A small encoder-decoder audio transcriber, trained from scratch.
Model: 4.76M parameters, encoder arch tdnn, encoder norm batchnorm, encoder activation relu, encoder depths [14], decoder width 192, decoder layers 10, decoder norm layernorm, decoder activation squared_relu.
Rows from block 4 of the text decoder, named by matrix and row number. Rows with one number belong to one attention dimension. Each number is 500 + 25 x the weight over its row's rms, rounded and kept within 0 to 999. All counts start at 0. Numbers have three digits each. After the name is the row's rms in percent of the matrix's.
# v: attention query, key and value (stacked) (decoder.blocks.4.attn.qkv.weight, 576x192, the v third), inputs 0-191
# proj: attention output (decoder.blocks.4.attn.proj.weight, 192x192, transposed), outputs 0-191
v.131 104:471490546473501523495473469452507498449533497516491495584509515491507478507519516467512506482519467521510537483513501509479487481462557492498532534466526508490509465466538444491492491504495509498533483481530483529466519498485508500503513503473510469504475496495508445468505517517479535464492479507504528513514518536456500476459496451491523534483535503527480519524500516457514532497527515470527532493505484549485481474504519487477525488528499466486532455484515461503548516510521464443510453525496483481454518512478540507528537511496474481518500481504501504497478535551490494506
v.132 103:547482472480539476508500515506498486453496483463547491510493476503514442480500495522491488490506467495491518507470464511524503485482531496492508538500481496502503517510490481498428521474530462474548502489468508490503478495524497483508526507535521481509521509491518481502504469519465534477510496498486517505476523507496515519513505551558514558549461501505475483462478464496510504438501469494471467488478507486532563522506484495443526465447454495509506530510474453522522503495500526506546513465489470535495502472496486497461499474513523503555518500505539533541553492502492511477
v.133 095:507484521484508469506483473512507533513475496459560500514437525512504474491492485512494522541489519514520533505484530493484502503496488481545466520545506531495456537523481528507479509496494523470439485544523512449484489501519501507488507534456521540486474527460534515500504500533509519494509469505492516530496484485477525490509483467491538551557464487462530481518477490486534481500467509510479501491511494491490503495508527492489531479476525542488508573505453481518506429485495486471459461496523518471467509500502462514457535515500538494498536521511471513533528475489461510518
v.134 103:451470519504474490474509473544536485482520494553525493513526496507497444480514496446533468482507487499540457503537471465529544444483540529492488474518472495492520525525496520507480526482478495502513510470525507503482528518511469509518486487516475450490535479518487473505464490478497480507501485518474487485506502538504530493488515486507457537504535508486481495492560538510453487506518471502491477475489500465499452515486499504482543471483467476553526479460500513507462519482493527530507524528471489479517480500485446500538481486495519512512472523510549520513439449513524524476
v.135 113:562491466543522526523507519483465473485489499521481521508528484476486519491463513520500502428472506512531480509474502519521514506493507505492474489455496537509501496503501524545542514454521517506467492510452512496511494457501503461530492495516460461502512485477480488485482475500463488496469527456485463481493488456523493502487545505476495481519493512512468518533489488462483538461518518488533520520555492490515527509529461526560490471453485495466509496556479514487473457518498521502519517425485515505476505493507486483540482508507449484474500529550497515519521471504526521529
v.136 104:536496506487485488497527478547492475472476504461540470472441500508522503531507537494507500511517506539538449495459506516500518527469511514499464493524425500474492442524479492486485462444537459502504542498514491481468506474516492484511482488479502495487469504512505541503477510519485487539529495494494502477530493490538477504541535459504506498452506487534487513506505488527478482522457448513500518502486518482503467479498538496519499527529541499507538506473501507515488450489531520529487537500472480537482492477521473430552524508489492482509494481488498551548458505512508502526
v.137 093:478452473496498474486511511484492515504514511516519430501526484532483458440487478538521506486455481531504496530520501505496489532533487518502458490513510476458490483540501520465517511482485542511496503507509486467448485487480520492516510455518472516492455487489531513506503487513516551483501486551505512526527518517495490525512484466500503506499549484520551515530453524535530511516505520463455547563467510484475536520480522476507458550503506463473470499493552538499460462493514512479509489488528495511512500515466539478520468487454492470506507469495494470535502518508490471501
v.138 104:499519502518500468531535518524515469512502482485488457551545486529504483515496502533514485490541499509498526497483530509471510508494441530496478510513523491500533464499491533537475458502542510516489488510499508476481502501497490460503520514497569484479478568513537491520496502532498535437550470496504468514484508512477465541498474527483542498537498468523505521470532465490532486488486504459537515499505485511516530479490493484548514518518467531513494508528524494513481546516489513482487474465511506462511503479501525480567455508530506469527500492481464473515547463506487439508
v.139 100:518470513497529491478519500495476556487443533473547512473541502499510521477499515529475502508522496473482482482470527498534517515497450513496474511495481553426536536491483511476536480502477519475493515528513491506516527507479499517464507542528556511529521534445528534477512471473504516502499509527504504531464472490514487450499487496540490541507492474526496456499512477500521445504462468498510488523497500545544474506516493538529475517525535466489506538488499565519509510503494492514503517497450440498516527522539497521480505506500478475471498476489495507490488508509539482464
v.140 109:572493497490537483494486534525511474463511492541511480465498478505512502445473492499469481487507477453541501527506490475485486473452538478490511484479552484499509482508505510520461513529499520488522502501466475493499545506461525496498483534493522464539549493483445498501485480438502523489494537515476485467529511482545461499517520541523507493508506474509467542508536450517481504489520520509516491482489533511500491484456496506520506510484489473499511481555505492490503510510493511503491552478488464529527453458517516472506475499477551448523526496505475454463512490457471492523
v.141 116:532526495546505498489518485509464470503521497507480511513501473502507502524494543488493538516493464476490520518523507503533463449496494499489496484474503512521487549499495496509454501520498521491474475494480517527479487464544549467480540495522478474562505448482467521524474445462493489489536491488514487502496510482526499552516503554556535525479517494502494516479472478473504512510503492536497514530469508485516495545542468521555519545475521511502489516460489511472523466502539521493494527511517470543508497471506500470535466499542447523501478456533491524517548475494517540501
v.142 096:458536492532518504524493477515530514482524549512492540522479509479487482508484507428478530525510472488449537543482511480487521493521477505449546452515528526509486549518529502503482529532520487498497475544524504525507518513522469504479528476448509460508518554516506489509480478505496511499490470540520485539512484512542506504517497508514522474539463476486536507505536494511493502509502525508524478513550454512501505461512449488527534504506510495545471495465512513462484542490489517534464514494449525464516482501474505458488534492457502479504515538478546500515491505476480518483
v.143 101:498525514480507504463517479485504508486542501494528478530514533516510502486528504490486503521484498504509532483466491497531488518476499469480449500482489543516478526517528476494485551489503548532500514491508504490526542491512553501474453510521508543502481532476464514495508494518517516523514499547453520519481458529462531504532524486471515504503489546508548491520504502501496487503481476492492531522472506513469449475515559526471531497519510507508519477496445496484485426466483520483507531440467532492521502520455440502476512498501544479499530471501475459532470496462552494482
v.144 120:506437467488534497549413492529535523499515488480483487478469450496515513506512514464505496494494539483511532484514498500481546510472529490522538487520466479494499535502504531476524539507510507490505529512466488515498508500472534463468471519490519532530546487468526517538475500454459485507467475525500513521433505504491458498483468565500489527499516489514500490508517522474530471510504501532471467505491482460505492524494471521512495537434476535518481529507507490535538497478444509519506500510495509535480477514476516508481476500496502478456503525498524542494475483474467491491
v.145 102:467471493510475467517532509512490497446472489473505512502488464461462506535535512469538526502521495460504506469488484482488488514518479538506482530533447503437537490454507499480514466491522479479499472453539512540476470498480509541503493469496541515465465523500506502478464506498515475507532513523498489470517529488498478493523498543520521516484516496466496501524518516513519456466487489524527499548499503475517421464502491481489524468445477464494453488457507495475500502508511521492454488495521545508508515504505471456501492506534485549526510514452505502519488511547514484526
v.146 101:513493486513483540485514451553485473503524515485492483523457506458514522493469493500496474544467504565499473510466476497522470546511501475501488493470489518517513460463490497518491546520499505544482518511512504539490493485506471485562498553465503526504505529509479550494509494538509463527519464478480491486483526454486487469484530485491500497499478516478491459518447521518486480579502474493517529503524477518514539532497499512515503507510516513506552531537506549504496452499493486494499498478471528542509481495522439491516498540529537465496515479476483458522486521500526492501
v.147 091:504510505508526474453498491527494508466485508514490497530499539532430506511527478482503465513510524501482523527493480466477494489463542499511488500484489494514495498456523508531495463527485457502492524480532459527481494548428510546495531541519521490545550515499473493526540481498525490471498543552513511526537457496468482491520450515501490517459505529500492462568500457489523493538502492514543462501496481480556506523501507469506522455493492491554504501510519540526491519507524489497508475486497486495524477510472490482499524474523532517471519499485474473524483515501538475527
v.148 110:446463564504446506487510501530506507480503532474487474526527535520507491517570514482490522467510505472535500466504527518497510506488456533558496494516493541476570476497502521506479488488493451490495475508556488501505477498511505541451496482514547467476501489514511497456493547520507495487470478490522507537488492508448521491500473489490466495488518500518523510467488534470519504497493515450534502497477460525490469511512543492503464482505507503496520504495496507544507488487501508509551477473496531502484525539463538510485499476532496494523501534455477527461480519514546461479
v.149 090:456548497481456471475465540491501520500537504487506480503503524535491522508502468477473516460502546500476483522532494480468515532534460495483512475509491463495528535478541545490541560493441527462501480483545484500485512527485501518477521559521511533486501481536500536468518500508530465505477518514470514527496482514505510490516470492450474498471496493466519518528511464552478441488501498487473482513500505525490508462456532486499522510514539517534477486498493494476488491486478459503506492518500532540464546460482517465471506547481501508475481522494497528470468514480494481488
v.150 110:520531518499491451443512489520515450504457487526498558470514514484534501496539496499531462490496507474499479513515485488509505488493532485509476535502500527471512540465494507533461527472522494454467514488501499498507486526547500518538511519449469435555519507503502477526493499527471483537445493497488469511512521541513459524490494484478495506517552485523496456470481478467498510501484513490537488523498528490527512506494516525463522498473533502543491552490487501505486531480557500539537518535494454488509487462482501478498504491486499536510523565507479486491497502532530509464
v.151 118:517492495521528475494509504515468457536516526498542539512481501527528468481495488501523483556502531496487520544549450534470522551514517500482529532546527492479485452472503488500486476512504518494468524530511511477511513541500467484516540501482522502517475507483526557460485524467467550547509493529502485488507478472529453498538454521461471488512505464500473544518531514495494506463495507497491523486521543526477530496498519499491510497525504462483544500520493517533504506490494482516447527492524492457508450462501534455537486492482496461482514466496481482476498509520524471493
v.152 104:484532467503526510473502502455507501532501523515525497502460502469511486511475530537499508527484503536521512528495474464452483507516488500482509495536485481529462477482490490453479499507494464473491519466513492503537551469469473531459538496495516480512461481505505559496526493514548527502495481484489499514547475542537512526516490484531472442488501491479493475487510480523430499506503433505503529498521516494510492504515460506498514506541529493519491514524510503466481500533571461511465528477488478492473470450474502491497484567498479515524498495500522446470519489472483502536
v.153 103:528466537498507458492502508527542460457500470476485478494517472524466526498506523448517530523465518507467480488472490495529526474524454502537464519509505479495523508562514511512489466513515524501504502511496478516488452562547482456528497484493533499488489495531490490493483491529481476479473518484500472521482541471452524525487488529531524511517464525493457493477511509478528508536509512493513492495495491558490489480543498497505499499489485567515473520483505507517510498472515556478531505521531492564523462475458481508502478499515536525444492470478522510478479476516500485453
v.154 101:474509495519552469487538459470486525507560476530496532507470488499503501498499474510534503465503503468500493463482534504515489513534491495498512494502514526538490527493516533469488484469465474517487476478512500493545509545499531441502478541524540537552504494510543517527437488504500494486521514533511475488518483509544505534501519488500527475469538550511484489539514506478495513514481540497517521491506495501472479491497467476519517505499478474441548458447498465471513500469485461506477503486518509515501495489509471487483462525539449551504541493505477466527512468490469477472
v.155 105:513485537477536480469482495515485542488500536513451443486496495489521503509521494496515505502471453515506488540487528502528468541525491464523511526468549500535492490538461491505458494538547495490489489507506527499522518491477451512501497521531492501522485525489481493490531468556490481476522524533496514479476471474491493503507524437550492472480497458514492470477499464496439519517501455497485486492485509517505504504522505481518490492517511476450484521528484470482451466507543494475480515508501538510459492499512454492495486515532478438435510471513519489474515490500484458455
v.156 100:504552528532470528491503495575480538470520496484481507465540499486482537485456528493505485502514500503523487505506481499524481488534505495512507479467518487541513502545505519497465476477478578506479532507516557502511528501541503494503499542563504510465453496482519468521485515465533474497492469534520492496495526536523505520504484520480531486507462481460484498481474475505485503507528455521502495480501525507512484535526514501495526472541510514490512495487481476504503454484478497474480522496494482508526528465516505476562497474524533539474416508527502497543475463526479509501
v.157 091:478515523531462425493505512500461508520507448522515494522499500532509480505471542542544504522543538496464488526517501511494506524524481508489503475529490536450514487486488538445487527504500501473520465498532456476489509514491536537464505506433548547490510477493471489455478495507505530509511483493508539560527493515486513484506523486462507500486497497495508485504525461549550457512533484506487489497502491490533482475479505469536502530524516475468510476504509517473496528484523490503498466509491476490458451533474515463462506511492502468497553535479496485472495485536492479511
v.158 116:503447470463497519529493426490474527507496486521506525456471547477505476526436517498495496509502472489548471484479528461515456504548493504498520467522462496469479476534478506514506493513479486483495485475473520522502505484456520502522484454524498472473533562500516450484459540455508512499504469510503526472473532510494510481514533499526491536469497497489532510527465493493492505487524476491531547537495519530491516533508510449532514533537477518491508502486504493486529485522514478552502525505466482527508545488521485516499518487497518483531473499483487562529494479468522497481
v.159 094:522528491456497512509550529491491527474502475491505478498523535472483528515525476534546445496487504492511450498467524551516456519491496508516512515504520518524535502501511521527506470486506467505439495471547523480537458468509495526511476481485505493471505568507480471499491500546527488502488486455487505488490486538509523505530557472516516493527519514476497511480486463539456452470479507498501508497487521491503466505466489507531511476532550495494488517485504480490526463510520515478501474447500555545538522473531464497502496466477501499487499475451497460489514512468533465503
v.160 105:480464509528501489455485496506515486546519496539504476491540508474500490535515551495529507506497503515487476497543499514477509547526464540505494529532519471484515460453497506505535476486470534484471461508505518500526529520479503476505540436522520484503521504480520475505520454552487471523437488549489528535535549490513505492482502501494521462517524480509470486466490543520461443460516510512513495518483515501466489476502518516506517501504483483474482505503501534477446524510461504501513450529528523499494486474468485461497470478533504489458475537473496515519518467493511496547
v.161 112:540479470530511504545499505508504521544472522511508501533455502509502517544496454530453504512479495504543527487514541507496500523508459531523480514511476506505486498517480473488516521536517511493522514521488510516495520506532463541456483537488525506539463509494552456485524538481522505480473508503492523454480536488483472478478510488504527529546466539444514528509458493432502525495481518510457508489546478520508505504496552501513501493508501478487500540534487489570508447479473509491532518503481506511485520530502491527447503532505529457511504467495471497486529482526520478489
v.162 108:480480542498492455513480523524505506497505509460533472515440467482510526481505504489509505532493521536507482541523477539507524482510485464551472484542485489485501530507480517467493519515491496499468502512514479522496475529468508500463498496516518534483480482512534476491441444448520512525473465530539508486517466531513531529469518489492514506490492480489470498514501507532544486488497527540503502499520475491477503558501478516516508533552504500511445495531466526515495498460487535486576453519515455482508502508514520456503495518538473462501518471475504478487484442469522502508
v.163 098:468539506510494514509494498515527502477550505512486463513523521513465545495472508493457496466521476566510478521475478520513488501521515525490525518485514489492475421508542530543519483509513484495517510473510531500529510564461508509483499485482460473504490565558469449502507520479483508496531521492512534493489458537491516484494499498499495504523482533491529544500512542492465484476512516523529472516468461491534512506516479488491531485495431532504496492515532475490514519507486444472506537491486458542501533508503531496533487515514496494532517456456504491517480512508545495505
v.164 115:486539536504468490476490503499493446518524534460490493476501503508483565495493479490479534515501511498534530470497478516506465475466502527531494522466506458497489488491494492497509481524498522506553518492500480488505481551484488505489485522487496466515491508452526449477497440473535460511512506484516505480502449502510499493501452518440485508499481482475490527497488543530469518471522500510502528521507509549520470531513494514496434502475500526469462541530509508530477500497504520517556500490539468471530493484463548522501465478499525474538494508489472467450492541483517454468
v.165 091:467532481488496509531519532464497492479552470483467485491491552445474502483478539502517500480489500527500491481509506505502490449478512502495440492501478479521506480533512514506468556467500515484504515497491503499546437488503546504465499493513502470521492513494481523508524457480509469508533527496439503508497485512481530491502513466524475448482448528534473495528510457480493508516494483485554517491492504477489515537465517537482498499519502508509492502552467512496523514528516503481515485475493540519468530496534533507533466457505455552479482534459516511485451488515553508507
v.166 102:552450495485487488493436500501476501494496522506500497534496473505495464474522513528520519531507482466469522523529470501505510518443480477489472537487518489509507506489551459511486555542479496499482521483478477544482506464485490511521513500494472515567480466531472494539484488480524494518510486519528464502479502493476525542421501471524516535479450553511498462506510504503490543510516499519512470518513537455497529549501482477506488492480495500498482536543495465504521519453511490559525494530516468509480503468471506485522478498516521536487503481508523494496514509556505496478
proj.131 100:528508483531512467466543428521464484491466509491463487494484495477491486477522512494512500545498487515519516483544510511471458520449492472521523496503499499505500521520521464570489542493493485513499530491466482498528555487491506470473541485499478492490504480525495514500453483526472524524471459467490506462469570490509532461494513542453496533517486539479512503524512484514516512509480450502515507536525522521512495503497486512499523504514514523550524521518495510510534460500489480528462525518492479496453498465448494566525470520476550523510495510498510509500497499511520484463
proj.132 101:495505520547517464473515512479530529510501501515497528485498492509468456493491479485507523508469479511496506500445559516512495476495471472494431496492500513496495471488505475493523483520523488522450519481522526518522483535487461488526548468503512526480536513488517512503484476526519449481540476498499506502494488531574486486490483427482460521544460521477492528492525506526466512499553499518496454499487537527470472466465482503465501521512469505506492470494519504537542521441498502496490499452548495468481507507486517477496548497517508534504475485535490510504482484499554473509
proj.133 103:485483485503515503488520504498509497510506500506490515475529455490529509494497459469517506530493507512489501499467512489500526552508526497498507511465470479537562485477509480446493520516507458509528509475490480479517489512559511577510567466544520508479464502474499511504529483522501499506507480518546461472521509554530483479493534466486539469504489537461515513497467500526484500474516477499531492549544502514490479499448475495510447497529508490503497483479529509508488559542465523439467477502480499480504488488493491503515532477479537509477480470477497531502451529498512512449
proj.134 097:494498482513502482464489538495481506517503511466510526482471530476489538480489502463498527448492491516535443520498511494495469498540483490533542553491495493485440498470522542518472484504497483523486486501556565504511523489483475488483459494509522517510507502480479488522508434487508492513501505471486527517507516520488535503488493499528505509530470496507510507524463444548520504471491453499534503526491490529524539504556463519489549485479511465498504530500508442532486466492512485553466501519508522508488561437505512542511497513479496492481462508503470460492514507466484489510
proj.135 108:536493526503476463471521513494510487505476495467566520480481501523475502510483496531479472524504470509517506477492526484556465470500472506486492498503486467498552477485501499481505493493519501486547556486499488515538506548478473540481487546450484479488500502479501530485491487566514538490528536544528450546513476524486519510466486503501537536484503492503510523495505507478506509464474535478476455490459508501485510525522474526467508491478530475512516526506487493482508486513513483503467479528549472520557538558505490465495489480516541476522525423510529495484507506503477513507
proj.136 104:510470493520527534471503505455486524521479510474480523507510527524534497503519524482490465489498477524485495539500492481483497510463546483492462499500480505511465492508497452523483496514485499526501519534498495467527499488497482516489474463468506469523525520496500497443537525442493533494541547514518492528538480528482498468516503507496470501503493497513486558505461514469531485448557520527466447492478455486509500476520525477498454492447478463468532487476513513493471525500520488482481455454485524546560487528519462505485505489493491506525473527550529520481530499464478470502
proj.137 099:522480496496523560508492491524507523522483478418521531450542467511454472460483503491519486529526505467514504515508543486492551446482493470501540494525503495516519505489474503453516478492527521503526484549502494506484493512495515514504482495505544467502449508489497508479506497502455523546490491495470493493487505529442484502522525501511473474556461533506510524517525468549479493517488521478489493518489454515465441482504474523520506486522495501520500558466477477506483503538527501460499489476490516518504428524490491504498544494538501503487481508459510513487515492497458482488
proj.138 110:492510467491476470501453497534523502469515519515493501460457518505494494519480499448491524514527496485476506505516495540489515475471516522482518504552507540501520504535486486532535538481499458490487539492515485498499477503542476458469549528517482508500534513520495535485488503529523513504510530480486448507537505560508561518468504467482478491521502500489527487501498450511519477513504545499540505494464536519412467475494526504443514480502470506530470524486507516487514502523531516469517489460489495514503496578493464507486511484493520490467538492470536509496490487506523514462
proj.139 099:497507473537506557519467520432492469515486455545494496474484484493509521506505497452502497524519480526518464491495462523506524496535487525525518489478480510488492551549506484492466507487478506513549489492506518467511485511519453527510517498503497484504524459521520482493466544531478463499485516489491506488485505499497522499517536543432501486506532490532492517504465514476525508492547512567488481478495464521492507501473483445474480503498502538516505496513493437499486486519532502453475506502526504501527524523495515533512533463520498476555488477513470478498489502566484549548
proj.140 106:463504480530468457504546521506499505519427488511470488498473498480479484495459526484531537457500521524491518493489537456475506464516470516482466486493530460510461486476516505514476500532492507491467502478514460482551495513529504496486494499479510518507539464513498505485479515482506504477497480473494543515508518493481538537516454508494517517525527477542455477521454490547531522518512500476457505540468518480498511514527521507475482445523523540470490486497536510515546494498533491503504478477539566530504541496520521509491525495523472573499489497488551483501481499507525476515
proj.141 115:485500500499474488490473501531517529460467499487468484549471474516475495501471498495473461485536467514471494456510526500553484499510500477509503509488489511505537479497513485499513500508499478510532547479546503553516497523489475560500523566479553490486474575473508504493518556503520505480483493494546536549553479484523521528513485493514462539501473517489524519545522528499484508502502516527473517473491538510444481529547504511517512477494472497474498507513485488493500502548500526492508493513474481480478492498495490508564516488486472477505474491482546490481478519497482493572
proj.142 102:511463463464515514447497504516492490485525514504513491487512515463451498449526524481463519503491474525520510472497510464521485526521528560556511492501503568535507492496547447537525522476457502466501478478521523493461489475487478505547506518534460546511520511482490473486500475507498466468481490470494504469537521491487489489500468485532492514523472477559495464488514505520511452495471476485500516542486480523479492503461499443505488509499506504524447498532515515512488472532505538482518495490535483483478446479534555503458494495487499527473498499517506478496506466481509522505
proj.143 110:489507518520473521483516543523516476536522469502522506507541503510530536478462541476485520532488499475505474528510482438496552498521513496523527472471544502483498456526510508527516496482509438500531505489492536501538485470497493527483485490481483495494465485487472469533549517510485517477552479530506462517525461512476486461498502511498518501526501508460465492510470535502481515488524501533539539503533453455560507517527493508456513485531478484540494515517491480504497519497484466464506504562511512500536506468527486462538521477453491519504530501453533508530516483515524490513
proj.144 113:468478505465491537545525477475487489509528472502497469478485518518526507495524482491494510467488489505524474483454544533528477476483515504495450539502526485504490504480497517457524502485488524493491490485467514492495441493498507490540482506524505527476500521524464490530524518530581484505489491493500533539472505520501490516462483506492510516506490507495501479501498485499506503479479466464478536447483538513515491470500461486540478470510473500451516495497470500535485535549539467496549545466509503473473462457534520495518541493520489530463502535520475445467502578498514499483
proj.145 095:519493502510530537497485494476500477486484514529438473476543512541479523463552470510472454498456472461508492529523462521524503485496512494515506505473489494501491502504489452508499520514489516516483508551533502499476503516474540477465475521515478498463504497524501532492521478484504528481478487496519530490487472523489498519489522513479511479508483485540532503494535534480473512491523515530495459499448548522499536454510510500460531522492482466484548491491540516501496453474498483473533442505465492460503504483487499524529456519498469486511477590499478517454462499451507477508
proj.146 100:498494533480504511540488498487484545517435474495491538565493531501549525523468485514458488489537495490506545554552487537512456489455498501505484500474466508549489479497526502499526460502485482487524490495512484530519468497521487475491536494521469465493470461485515474482491525517498506492528472541493481522509486502480548486504487473515505499497522489500499491485482544478542442514500476496539471479495470505482491489504483479516484520440487451482508478531473527495489529522454493502494524508457535488545491498503448465525490452497514484540527543479519515507527492494510473491
proj.147 095:511504450539494488493452540480472498447559489515512518557483491473540517507488548507530519476492491523551484538463473459499509495499514482474482455519500480486483492485513478481493499488494514493480535472497499497497500503476480448514483509513496502540503438454488513497488510482515500513490473500502506517498516500500513459478490508493549470513492490481523501492493522477482523476521480529587521489475521532499424513485505532523507451509533502508465508534494516487454511475497469554487512508505496561495481462509508510498515467461480532503475469494503510511488467498522559495
proj.148 110:546516451522517469528495511492479457504491483514524512515486521496512508514488462517542495528539488482529511520535447523489488511480511472498515502499502484528474549511475484523508520540497531517543527512491518481495505498494507507463513479499455509472541449518488485524534471508475488549475526479446467466486501524486485517500512524516509473518525515481488512531545481476478522490514466495480490518479504443502509434506476492546519522528472500518479531524536494494484472493549502476499507505456488509459474510482494522474452415519499507483544481552483503497525475489509541492
proj.149 096:457466520527529554484466471519491493514536450477480495528525490484506506460474504546525505504497496499498499507486509493507516463548488500504492502499518503497522469475499507523475536533486523445498509521466533526482502493521505480531476503535477490528496449496471505524478506468499510483506465492513447464478489509473452490493450569521475458528465497495494516489490541472527489517502508550493531518479481489506502527490513523519549514483539509530487516487517489469519471487477500515505519547512527562518487479490506514526457475515513491517513568478493514508498555500444537508
proj.150 108:480547485525482527485501502467490540498517515509500474488491475540504490507497490526488509480498527507517474528467499467507509538470517492496519527517424449525511502510513500511468499525505489537478562491496512508513507461458520529510471501486448528482499493469493476536515503472485501467537504467498533501486467488494551505467494447517469480518481508517496514505480503525496524495537484452509478501491510540487536484451486497543545471480531526472472489492481492509488461496492527533494474459501515529502541506554548537505492483534434506487487498490532494454498465454503533528
proj.151 105:448497470511455494507491497474517555491514510541495455473515501462511492455509523468537507523521499516491530505477515509471534486537474540497494493507512503540537498516496495520511505496505503473502474489486525456503500500528500523496489489499510491503515515466520482503453528481483516483514551511530466499526511480452542518497540518523494535530562487491506484490474493462529490545532479444482505488519534504503451494516468475437466498439481532464493500465512494481507473518517533496509484484450512539528481503520521528458488555478508533526461514516499486510511471455521477484
proj.152 101:504482510520499506479492543501545525478501485501515515503507468499451455479480504474529488475497487476482464498466487529469518479512556542513474483511469529540564461514548507476504442476503502502503489537491492470466458500507540473516487497467457484535500489504509479484448517434534535568453504484530502486481495484469547479499513515471475467525501486540488502466475550491527527488520507476504515475493483452501549497505523504498488507487508477522530481473483527469516502501498477508480503519510523537468506499526517494469499503532491472520498545467471500497472480511517521513
proj.153 103:473489481485503542524525513530535477474512464549502490514506501524498521531516468489505498444507463515522531483480513467532471525460527473478543484485495476506546459487460484515489516543488450516498515495528524475533482538482497520491526482503481499470509497505511504484540470511513474501514523501497492479531506516507502464492519512517479506470527512501482505521479463502496511546470465540534539534470545483510476496487532484539524535480468452497494504548513488529499509505466448539499523498539530478477492515497465538539520466485507444472541525510514504485495520553525469537
proj.154 095:473540477497476477504489512509519466481594489520538471490508448555463525467517484522501519491516519503467533503507500502473475461463469524500532515474521518508506482464459509496524504534504460515523532528526518535492503469472494509500524480475512503485478507474497487529521523528519492487457523509559517509523530450485501537493474548514495438482536492514503511516489541486478503509518482496513499513527536511483500465500525540488496492547482498506485512472512525505490457505451489506505479552459457506512522469521529525462525494453524493517502506461496472504474528524523490489
proj.155 101:477539518474538517482475495488542502498496513462542505504524475485498485519431453457491478482548532504496527501544503533481502478486499544498477504465493535519532487513495500511523502485477510509519522439466494520490486476513569497514511460465514499551494496505512482509477547503494499494524466527459488509508507525523508482488499497503415475463495494499487472483485526498531489514460491529491487510494460490500496469495493485495462467461504521541524525477478544503503548475512491468507492520518498497484497463491507506484509446477479472499510504513543509519442478476448454517
proj.156 100:521472531480476504504512519506454570524498504508535506554493453489504503558464451494481510496519481517463487493526503510540490546528494505496470514517489483514485475530496507483531510487540503532486494529468465527518499491494487530531552544476481502482532502503500521460511535500492516492485515464512451501543474520468490496527524515543498507506513526517491518501503508545476484510499506497496468488513534513499512524565531506499490458533516510440483511481532528478508526466479530486516478530495480488538499511485506548502496519507465458436538466486518492495531514527523443512
proj.157 095:464488496503541558514489503468485524488527508481506466481495540482502513510502456540525510502478444449487517488505483523490489483505515491539519527498508521545482475509480498445454530516494532482496524499562536488461504498516506476485508520530495505538504517457558480562468494488522498490480491471507476456506522506482517485569544515477466474514454473528491483488522516514497481501479523481525470549501441459535481508506498514481459476468505505530478498499495517529507448499520488505523518510477538520507496522494495517507521493470488525530453500491487510493488546493530533498
proj.158 121:511455514509527521477538495478517451522478472483516560502482512476518508503513470514494488515519503516484510534469506488446491476518459480483515486494544496512480494509537443484510491494488519523509513487534466533471523488449505501500541481512524477480525489506472500492511494484462469507499482497487526549466532498490481475559488458514480495542519469452520480482510498511469486471532506550457493502484484537520521458483517515467476512519544494498505511487491485510505568473532520526476506469489478467515513516466483483479488523520465545512542509512495490453531565495499458473
proj.159 092:487524493514532487472455539534510472511538538509512534458497513502548524490452471497471492489512490481476537551496466507505513522478471464477533502511449523566503498486497466483462518514506509519547515523511463514483492469502516510471538511430485507504493493481498512480564509460449549515494485545507458501505473474488487501493497490469468527486496460484476462498545527518508513470541500532543461455495525497481525477512496495476511510493485505545499517507502494540515509506494478500525494497468488491561478504511488476486493511548480481517524516490533499479500469481487476483
proj.160 112:491507507433460515544468519476528517472541518486496506518508482530499558481511498493513493510472514454529532493522532492485469469493493509496524505482485500505527512515499483500476514528506485478518540536476466503521532520490492495568503509538483468520558557515480492501499523488515529501504475456531496485471436524476516515500541553537525516493518495496515465499547484495514509498469463463471480519472521533519538470522517520512483507497501498537481494507483508499534489466545522468543502468492467492516458504508539491499477491474497483464527532486519452531532501488447498490
proj.161 115:460515516481493504502525500488534453536490469504479489512499493509521520529486521499493489527509475512491459461511498487498502473454482502507437496538516480466513509530475508492495516447514477478474479485456507503523491520512512533516512457512452489496488467516482500486529508538505503514513495545547477505540524515538491482493468462498500475518476500500495541468496480486455478530529482502496465528498483500477512518451526478502487487479472522497521476564502540443481589545467486489481521483510481468488488532494515491489511526520508570530524500523456521520522511514514524456
proj.162 117:513528488449472529496507507463511490489527504470498516512514506473482459564529494517519494461476496455490495510480509531481512493498465512493529498465493545504500464481510493433459504482449476476512516491504495533518434533469517494500506498577519534502540492484472540531524445509471503536527520522501490478542495526471472519485478540504496494509534498488524520487514500507468480486481524516492464458534513535500486498482493485533530460516454513498500492468511533510505459547476446492514543522499518503523471471517528513520528492479479501506507496531492506514491527550496486521
proj.163 101:503448512499534461490520530501461482492488535486518521506493502503491496516529461483518486505476499501462484507507498520523492514500449473488472513515535514497459502474529464514485542539512501486477457521502451513484542475497493485424517498487469546508504453517525484507438465479564512527507475454503505472515546509512534472501496476472498505532517447457494470487514509472515477524528524488495514487458499489472524512493481526521501512478513459470511494486498551488538511524482495527462524502521530501467507482482475503486497441507452492488513534502531463517507486500514445524
proj.164 104:511501486499467521523463464509511517470468455565481508527512498480495507535537509480501499504503491496498465534489476487495517509470468464485481454535491486512456549524521530472493530513544519474493485468466499535440504486486516494480541505460483498520545500481497504515502513507452508527491538527488505499516479514469490534464460522508526516532529503521493460508500473461510470507466487495492534484444509474463431506491479496525517522502467546543466482499499516490459494516497496559464472526533516509471492506508486503504495488491453524528537473492496473520467485539481509521
proj.165 094:524505503534479482506495561515421541504507478478542520491494504520510498516491458509480470518502505507489488507493476516542499484532484457465495538495498524526473538479522547485496464445496508512463554518513499463519526548527502490467492525513479528523506510531469514544468498489475528506510517483475496513512477516477485474504465508501510541474470506504507490461442542540503504480486511536531499496465479508480511529502497509569505491506513454471489456482499520523485454497500503478453483514458502480508477529512521489551462476490504507508471504552536516512500485520487520532
proj.166 103:489561499486522515501543491522506531497515520509511526496439511454530477521511539454480452509499520495512513472493519475501491503492523480549514455449437547465513466501516525498476500507503498500502500466473508507564483510501506512519468491511485517498471455465526534525520462504511524482498469547504539518503503500474532513540514477504484494483483521526519536467524497493513488524447514496544552503517530516491498493553469519493521468500521506498513457507493498486542484510466490552439528503501516516478486499488506480507518488476497457512456513504467517496488498558516512523